Rows from block 8 of the audio encoder of a small encoder-decoder audio transcriber, named by matrix and row number. Rows with one number belong to one channel. Each number is 500 + 50 x the weight over its row's rms, rounded and kept within 0 to 999. All counts start at 0. Numbers have three digits each. After the name is the row's rms in percent of the matrix's.
After each channel's rows are labels from the 100 clips, of 14976, where the channel reaches its highest value: "top examples" is what is common among them; "lies over" is the class under the peak. Only what is clearly more common there than usual is listed. The data: phrases spoken by 400 fixed synthetic voices.
# convs1: first pointwise conv (encoder.blocks.8.convs.1.weight, 288x192x1), inputs 128-191
# convs3: second pointwise conv (encoder.blocks.8.convs.3.weight, 288x288x1, transposed), outputs 144-215

convs1.28 114:521484477557553606541495497474446550516528480547587490494514500537529520524456604513346528493451466494518513509593529460493516514535535507478480533503455523484485505528546473455458531518472426
convs3.28 104:483450497533543503462513400489599462477476595531541568512481520429476511379484550488496412485508506466448559557494482454502424484541468436543527454352510563475433514468495468393573555462500538466478554542516522481570
top examples: /f/
lies over: /t/

convs1.200 088:564499559512487561522501455432498508575526576481539467513552469499505370480524435532437527524602496538533578467528506527479567488497492575518460579524489463536442506436543507535514497513507530
convs3.200 099:338318507474514456532559496531464480462556491637498545471541492491634481499544549471562484464588464445425559464533486553469438433497457482578416450518456500407442471475534470467567442472458566515569529562414450554541
top examples: /h/; text has "hat"
lies over: /t/

convs1.213 097:493491467590410553551517518563491494470460584508423476414539470493474553533571499482487532642394501515420530581526419486428496530503566534580485577561555574490563450539571522472475526573484592
convs3.213 096:518461480464566456530449520485465477485420493532580484492427461486625406552455375446487529511417510573459423509392530534394481438527566572469550427504461548476532499619422519476508593524541391499460534448516473594532
top examples: /h/; slow speaker
lies over: /t/

convs1.36 115:461615541520512524460475469547545435536490611533500486417510499459402469493494554494560491562534483505471514427352554470579486506520481531476481508487507508522563390454490509431464474485481466
convs3.36 119:489315453541478529513548468498548438483498500451466445460572473479541567503517453461522507489476540514499450497420398484545428467511505530463524537566493430567476524521516549506551453538430475542571550461467493475528
top examples: /f/
lies over: /t/; /ɝ/

convs1.233 106:541564396459495497539555518535444545441518441476565500536480418491503564500560471489514520506444505486477641460493514571554491450555598556490420496531450529620523559502571552448541473428471488
convs3.233 102:547462568499402426548575524551526396561485461514447533441546460535475571514450510419509513541501393570490450466561554517455382482530485544495569477504516581513539493472474491527552464554469536484481466628529504485470
top examples: /ɝ/; /tʃ/; text has "search"
lies over: /tʃ/

convs1.24 090:488527510538488448420522479526416545432508512513484550497629441525535498437506512502455511550517378572435476577557498579464533521487416436478446517560471557520547473486533527387491503479505544
convs3.24 096:449520584558461461512455558514526402486528460541555394447458535463417538472499513571487496523506446508451492490511468582579524539428447441437468606527472458464498583564556497558581523641449506508467524496503466493452
top examples: /w/
lies over: /t/

convs1.14 110:576485540418445491510480593512464548499480448554456476460529500510524457542580388453466395541523637453577467508569475433542494543611484509524571565512483567448441520441521481450492533499552439
convs3.14 101:599490502428512496479442547572559519616475461462531588534555456496605535467496466483564455492456469572498473473539427497403532522542475466491493497522497525512536477465494434523505484620545473446437463457530481501469
top examples: /w/
lies over: /n/

convs1.107 101:450509513508426534518386468580548483487515563480521564531478578539472533604677453439487447548545621555529516576501410425551502517540502517502486504589513512511569492616561525462442482486518453
convs3.107 098:531453564569496454496471593419454590555611512496407539519561545518456506430513548523555481454489476494473504515421494516450393521495518400557484465564512426522429485464536533475439499360471508507571478520568497522522
top examples: /ɹ/; /i/; /ɪ/; /p/
lies over: /i/

convs1.55 107:441662481490472541509487526389536462500474482452576569455528525485523424434545548484409443533519494510518549552499484526478367518549550512546479576438484494464451486446469534532511512470483499
convs3.55 106:490562437448581516503471558556556573619489523505553522520470542572463500491458541585500588495490510546521562483492450457464495524489500449444532530458608571545506524550523513422479479467475455534559568514384522426550
top examples: /w/; /aɪ/
lies over: /aɪ/; /i/

convs1.204 102:464592521494440507600474480540397469522404539505575548611423454448500450466571579448470471439574518429491490534520538516579482565493566456472492548465466622535503458572497543517474530514547513
convs3.204 097:566490424476521475533519485503438447531515535503551575528438527513378491494530571399495419505425498531497500515404399448492522462492483455516327605502513552430566540536481459449482535485495524509485511527523576475467
top examples: /ɝ/; /k/; /tʃ/
lies over: /ɝ/

convs1.122 098:562512473540489495459493541562476515597529515539402546533531441513524466549514565508500566517431432431473551479474313438548435454524559507441473439399542504381464591447558385538423563422474459
convs3.122 101:514448565552474539540529427442452523463455503490407459589557514481466558456486515457501439521510507534550621557571409468518454528455527518490553497405530550401539521487594513495478444534504496461488380467459399504528
top examples: /ɑ/
lies over: /k/

convs1.251 118:413479437445484486496453473482560550487479532570385490557513480536587587550497467626526509502524541478429504518415572469508524451519377521451526522496548408479460523453349488477549523536480480
convs3.251 117:461523471452460440461432487503480496496334590509518527519549440531472539490489428491600531455580518700550521502464502449518504572470485480437473522468460503464572520523509280491479426605475578483475508457476469519590
top examples: /ɹ/; /oʊ/; /ɑ/; /b/
lies over: /ɑ/

convs1.108 081:506523500438556502460457550474496418392565504483490457446514555502500563521556404532511508485565565462475516453483464355606465420462513495562488528517520458450411446478523540558434454433400459
convs3.108 091:483488392432530504493454557486469425542525542554459532469668480447408539520483425477459482542442460487514541455499581498567555543504493491519493502537517403553429482532549562545498575604472489477484489481438446466522
top examples: /s/; /k/
lies over: /k/

convs1.46 101:433464517439648497469555481484463470493560478487514396499548556531572489502479510442526631461510519480478533507497632541497486551548507501458534472449477524606543505660447439500446494540520487
convs3.46 105:589513505505565434493467512423554465524515447556525475520558464502469420412522459523535520491411498456499492538416457500555540527490508407462548538547446505497578561523500550425397450421507521525521542483451482598432
top examples: /ɝ/; /aʊ/; text has "lower"
lies over: /ɝ/

convs1.217 097:600516468549537491535590468559581458503486500498497537522498539493499450594534593499401430532422433495470544532537468578524382504361494470501535483533505505472409470630546410534621427507559387
convs3.217 096:532487541457517515536440503466478447527411449541472551549574440547440467411495544475459448483503410577497508533509587423453514508539514508561503466460486490515427490549518611525393432574569540465400572571526509590442
top examples: /w/; /ɝ/
lies over: /w/

convs1.57 088:504439610523465495403554502480426438556582500481529548536556510551540493508478462544578472400455462540429519389495500522560513405435497465555541508554519538573485531502483523502531549375411508
convs3.57 100:526524510535511479470462524532499472511384466445491544526578534466492485456526458547580485538537434541427457506499317511463497509537474470549527448469545512519462505500533539504449532511431478492582583501483440488520
top examples: /ɑ/; slow speaker; text has "wants"
lies over: /n/

convs1.13 102:522524581462450539513507567466521528528479547570480437501525522455440488536540453386549538513541433527536437482410437476523452572495577542572508501513614593560474502503530401522517547561520450
convs3.13 098:611460565405453494338509460525461440504585489508448513473446461524492476488345485471520502552497500412503479499508569500406473491512544461445474540523576484513504502602548514424477448525488475571493433547514446457548
top examples: fast speaker; rumble
lies over: silence

convs1.8 094:514448560557532556588486515489437438577514472523469431492478513535589477396548465547516530537517574548428474552443513384574522553502464450588382550566542502521570499586496396496554542544476561
convs3.8 094:506420526563501482581455459472530523563561437497450551487499518548539450510469560465501535466494464496484460501461522514479511500499499529404579662545544632493499533429676494541560512402391520463635562541495515512414
top examples: /h/; text has "behind"
lies over: /aɪ/

convs1.78 115:487517510427477423509571483414509438505392506515506542500484573478533372468531467528461474465479480484482543537573578404539481578652429473509498408534491473540446491474442461454524378551580486
convs3.78 105:503460569518528438520467567460408573466513454492509584508620482515464519444464524570475546440446427507457639513529437442414465481517520458437504555413484504603524501490518512519581442641521464573584505456575527607436
top examples: /ɝ/
lies over: /ɝ/

convs1.106 102:400503540466399570542565477460479447377551583453547545528530464447499546436602503445460373444460504490613519545532465507525463442454605562442538543457384517430513520525544391477541421612461531
convs3.106 097:500521458539507454577536521422473510397601584549517460488509496486553493548571430412519521528561489467379618522571537402443516522535558481504444575552495512484501439363484520545471434491465569410464459547455545482555
top examples: /ɝ/; /k/; /tʃ/; text has "picture"
lies over: /ɝ/

convs1.45 097:531459518569448541514585503507461497490456439554492468475490548540468561489538534505551484469517540559562540556494515382514443390473383479526495550405577430528431578497541550436560512490620566
convs3.45 103:465481475539454468500446458543611523414492487404537466510457523559569444449450562419511456441461491492570445536612543483577518532411491496400514454543425441519485518566463506518479466455524537571542486416544598508538
top examples: /ɹ/; /aʊ/; text has "round"; text has "forest"
lies over: /n/

convs1.148 093:411501484454573511513506451455538449452549479426502527410574459499536460419485560593442549523462552606468510444560503562566531548464456540409509486514512523463502456492476445540540529551450456
convs3.148 105:475475529481538553531558535482411391594447517493506418476444506475472670549492526542532490549473530442497473427518473468486571476607494474443501526389514493488509555525476421499460503481501515458511576464494637523513
top examples: /ɑ/
lies over: /ɝ/; /s/

convs1.42 089:495525441496514532435507482500457536517467541483430480413431532480462420506390514526486467527437503519539521498507524539446466505501515566538489480481483504570528490478482556469534447390401497
convs3.42 097:595476456544625455517395529493479564473498490589404548483536504425511422399468510494501484502501540475475449520499528472495497569540496504495536487429546409563477456556469386462404448442436603590468589468519531413473
top examples: fast speaker
lies over: silence

convs1.168 077:490442489478463476540530510601463539447491416535518461505449435513520481468509556505524415446504467480578469468514505444475388412497439541550532541529433501535443463435492445504446487492491503
convs3.168 086:504505509572352498481424468412405462527430577495478448523505504530556456483487486516568503426479550516402454482504483540443462583540448470448509447446545492431555470550546533472440556478533517533429520570489515514464
top examples: fast speaker
lies over: silence

convs1.242 099:459558476494513443453502504587521536515432533557483509490436360552554491529379629490516460482435511490479557525485530524544526452518512646497519479601506510524524461532451480451498496513510569
convs3.242 098:518440452504542537457546442414570485451485474561545511465409406534500458632504554446520513507550405497533574498514502571433517485504470469499502474570500521479480516524505529487439443453540495521430441488483471423565
top examples: /ɑ/
lies over: /ɑ/

convs1.259 106:509543542498405531496539408436437598557480458582456492463564536502504482427494396512472483399508487546539479503456537539427512531524483630496518559486515486536451468499521496373451383415491465
convs3.259 101:527397496466572590454462505558569548521558538536430487421464557497596515461418538574536412432478537521442489454455436695500530482531429504507543533435457512600479441534427471539536506539477532488453513582520504545554
top examples: /ɑ/; /l/; /oʊ/; /f/
lies over: /ɑ/; /l/

convs1.188 112:493527523546507465559524485494442530516534546561516507390478349536548454516420548533480609475505533502530427462492509578518456537522479572477377545446485532560442446455404497536506480443450564
convs3.188 112:557455529504427438522485572566556477583509463563464490493529498499473518478482450538504458557473595473487487511476487525409448532429434555509428451618528604412486485464459556450593477486510473478447429541541458570580
top examples: /s/; /h/; /aʊ/; text has "house"
lies over: /aʊ/; /s/

convs1.126 102:486444536521441454556544569515468569533437517523480474433491545472520486468555507550568462435507581578545576487480486508446482595481456423600521560455436426614552520437546492428554439435480566
convs3.126 103:477514440514529567450579564502518462494521527512461472511541448556531496502461454464508516547491463485507532613520513496438494507512434545513457424491557506476468409507515523470458390556516428472570550484370566532429
top examples: /ɹ/; /p/; text has "robot"; text has "repeat"
lies over: /p/; /b/

convs1.50 091:431535484408596423496415564471498549578524397457498496547481586449590518510538482505555485508508608463480488403501462546449474485595480427528485526484449481478505376459577449524413485529539500
convs3.50 103:518398482500471416513529446498499470429482551482522635514474459427477553415459504482594512517515505459576570553478554484555538460567463524496524568495428524562452453576464531536463452469414453490525570531595489501551
top examples: /ɝ/; /ɛ/; /ð/; text has "weather"
lies over: /ɛ/